A small contrastive image-text model, trained from scratch: 7300 steps.
Rows from block 7 of the image encoder of a small contrastive image-text model, named by matrix and row number. Rows with one number belong to one neuron. Each number is 500 + 40 x the weight over its row's rms, rounded and kept within 0 to 999. All counts start at 0. Numbers have three digits each.
After each neuron's rows are labels from the 100 images, of 14976, where the neuron reaches its highest value: "responds to" is what is common among them. Only what is clearly more common there than usual is listed. The data: made-up road signs on poles.
# fc1: MLP up (encoder.blocks.7.mlp.fc1.weight, 480x160), inputs 0-159
# fc2: MLP down (encoder.blocks.7.mlp.fc2.weight, 160x480, transposed), outputs 0-159

fc1.129:446539484501503499443480535487580512521478506490544482514530467560516499528484503481489443502477495476466526455522457506594429477481519503484543500460462465569572492444515429469509496586479582507657544535505492537501478478497486472553533463467485537518512518474522525566494566398416492467493502491555441557508472547510552500541416442468437443546474483508499514488537596484495461539461483453521533553479536483496428459500505519553540487488521452496558473479521540482488522489556435
fc2.129:483545487482452526500438525538511454584496522516473495529462387475457455589465472524530481456429459485466508502541480507484521487432458469492484495587446471445509566539568474457477493521515514620462497545472539506467530523514472539445573459474467469570478546519527484479516501490441464487459478481491523483499537570486481471481563522574504485493499440500461554451525492493490431551604397486518530505544555469495500436517477520562515476522497456473548474461444483428496505437478508
responds to: black face; pink rim; pink face

fc1.11:486488499415516458470551527550485534485483496510464486466511564541464499475576476499583435518459459473507461457518493437468443490483529482547547518462484502550526528413469515451527484535504521479655521518464443519390450446548468454466526551429467515508480488532553537538430526391456436471512504518528456536468532554518513472517519449467563551525462491499504491462551506432477505513552497470508548473473552464481489536479548547445539485477497458493562474545544516447521500495525474
fc2.11:443601506505471494470298537469489519482496481473470477509524535468516513501508496460468472450513456439446493488609537458430498491561465551532502435553483485507453536495439560500476544476504480617505486451493470492507504472530490494406499520499505488492484503509474488493493479477497532512503530514494490486499511477540504475485477494638488479488498483465513413487531522504500525475463464476533511537486654451533529488545477476477489514512536510471488500526496485487586480573506457
responds to: black face

fc1.241:491414477442499522535509570553508510433428491455455530544529512528479506450516527515568496527418445485484486506512465511489430485452539458535519492518494528471519549451458468508532506511479517516629529507512467538467470523482476533486504463472472516516505531518537502502483520448476456466494512484522496468498537615499484444513505461535572522515492472506514531531470502435497553525632481431501590496320532515491515543465524508485498461455561495527488499479531522439588496503547492
fc2.241:403614522491496521472456497510496520497453487464494488499615550488546476482628462544536503470521469462414455450561532432466476497481440530551563438536480504518498615511493540460478508526534513514472491507477490491515461497496485478507499542469483481489472478523461464495453493428458456499493497423498473509491529515528505421508517453552451503501481494459478404532563594493543530474460441445547500495530566468456537538538454498493505484483531499582471458542476488492533530478486424
responds to: grey rim; green face

fc1.252:482518486447512451430513556483466532474506546506545459459499557540475485494635472483600481479451513480494507478536521488473435453428512475503531545474458438540525518479466507434529486552490539518536525533450473525414426458536477433506495549429479527468483505501566533529464543394453486451518558549552480574491477520499530506501525452497508578556480495519489472399557540443488525482468514450479548470477583472484441526447508547471548493488505464458476482527489519449497522464535481
fc2.252:440523480514448451460321515409495539487503512458443508507522600473523507505470510430487493451517486472430512498621496494438541499544520500461547455501450507549485538501413514481479515505468485586507513489462497501543487512554483456400493548435490499489476490456493495515509508476502516503498513564500474512526472519534471454503439526558524499504493515457525495496483488479503490476545464499559506563437631446531507519530522535443488517556510508509492496546493492552549446567524445
responds to: black face

fc1.126:466408495512558504481514593495529476447459526459449472502535489506505489495546494435510421565424463572469473497474482503470440451408531490507500513459481511469540563452474519489565490508460526499561527536471454508498459489451458478519500473456471509494511566507532506479500507468490507516506479481509501507526518557492520483489479457455660519510499489478472517523492573436485477473594544451525585505365526462485485564438534503524522477504529502530495471479504499433604532495566488
fc2.126:426708524501499506484405501495484493551484464478547494525595507488516479524550450548572494469506453495431423471580519469472478514482448486523525455514469481496508619501494521474468483506531492520477484483507500468510501485473495512520546514462485470509472492500403467483425487446484452501462505451468491513559516530508494443499494467543391515473509506472475489504486526500513496510539501488453496504523506527478536460622447515489492481483510505560411450527471485484506470439486432
responds to: grey rim

fc1.476:490451482458538466441579533453527516481536481503444488549589508487499449442521503480540462560489484510477489459495453422514543467447495478469506520481515511486576557467496450446531509538471555491472485531437471480509495439495455452509514486572488489499488540457512485527489533426470439489467502509486459507496463553517633443475504494503571537494471504489463517523525469455502439464506551525547575470388525463475460585497511553530537469405521457557414451495500486492590533535539483
fc2.476:440558460469542507437493499443504507537499488460573444540522615481509492532604483530494515505408519525425503463468541477490528478417499495518520481520470513417509533489503534504477487481517482489477515465508476492492533476445483543558517540465503500549503502495441485503471485512535440495501479385478459526595497530500450509498470551485418560484485490499475458533516545464543528542512621589550509536458506460423503454585506504440501524494416485527473499545492500475497439561551479
responds to: grey rim; green face

fc1.253:486505463468552461482530502483518560526548526500551483482426534543465465499584488504509497500504532494476474491466513499484438519507495512479496493498487403563517398480441499464513469536518528480648495506498549475423490496553476491534515535460467510520494457483572466502496509385456492473500501549512456598540463544491516507499461448492532601508476546528474514395546574479465488513464557449461490483528519503456427486511497538527522491468476478360535495542495478496480526478472439
fc2.253:488530481438512466469379511431513504493520520506417553505527486478511520508502501434475486499475470467500531502594436498453599506492531460425515470553502503500511509494484474464454505531467507656538483460471523512530528496538509491384471438461472497503437524472484494516552515475464444562449503500505494483480495444513501557501526529632535502493523534420522528527411433526525446507576496532522484545518581529510467557497524492483501470475510490532484484462490493526555495564514485
responds to: black face; grey face

fc1.198:502416470502525471412556557457540476427464509449468479504577484505539484471571498490497472567475472540502473487446439486509528427437522488471516537419458494462545566454468492494543535542464565571478537583454453500531494438453487476566506470466509526492462551483524502508510531474492465529468454471524466514523494533495524506477458492449601544540513501490441497528539534474501433496517559525522536521395551430484471546469525477534560498502527454546511466467469491494589584520565493
fc2.198:428645507493568467486444486514468517561537459473548529529530543488449514500526487582497454517423478563449488476513489449487474536460456468519489477531528479439516575518462527490487498474527480473473512520566540507478501520484483536485584529480490499573464560503431487502446494466498478526487440465488508458616509565492465451490474519465389547492505503517494473506474541479559496536435529503487457504452482563461545489598467561499479512452433474513429502494502496481523464515540410
responds to: grey rim; orange face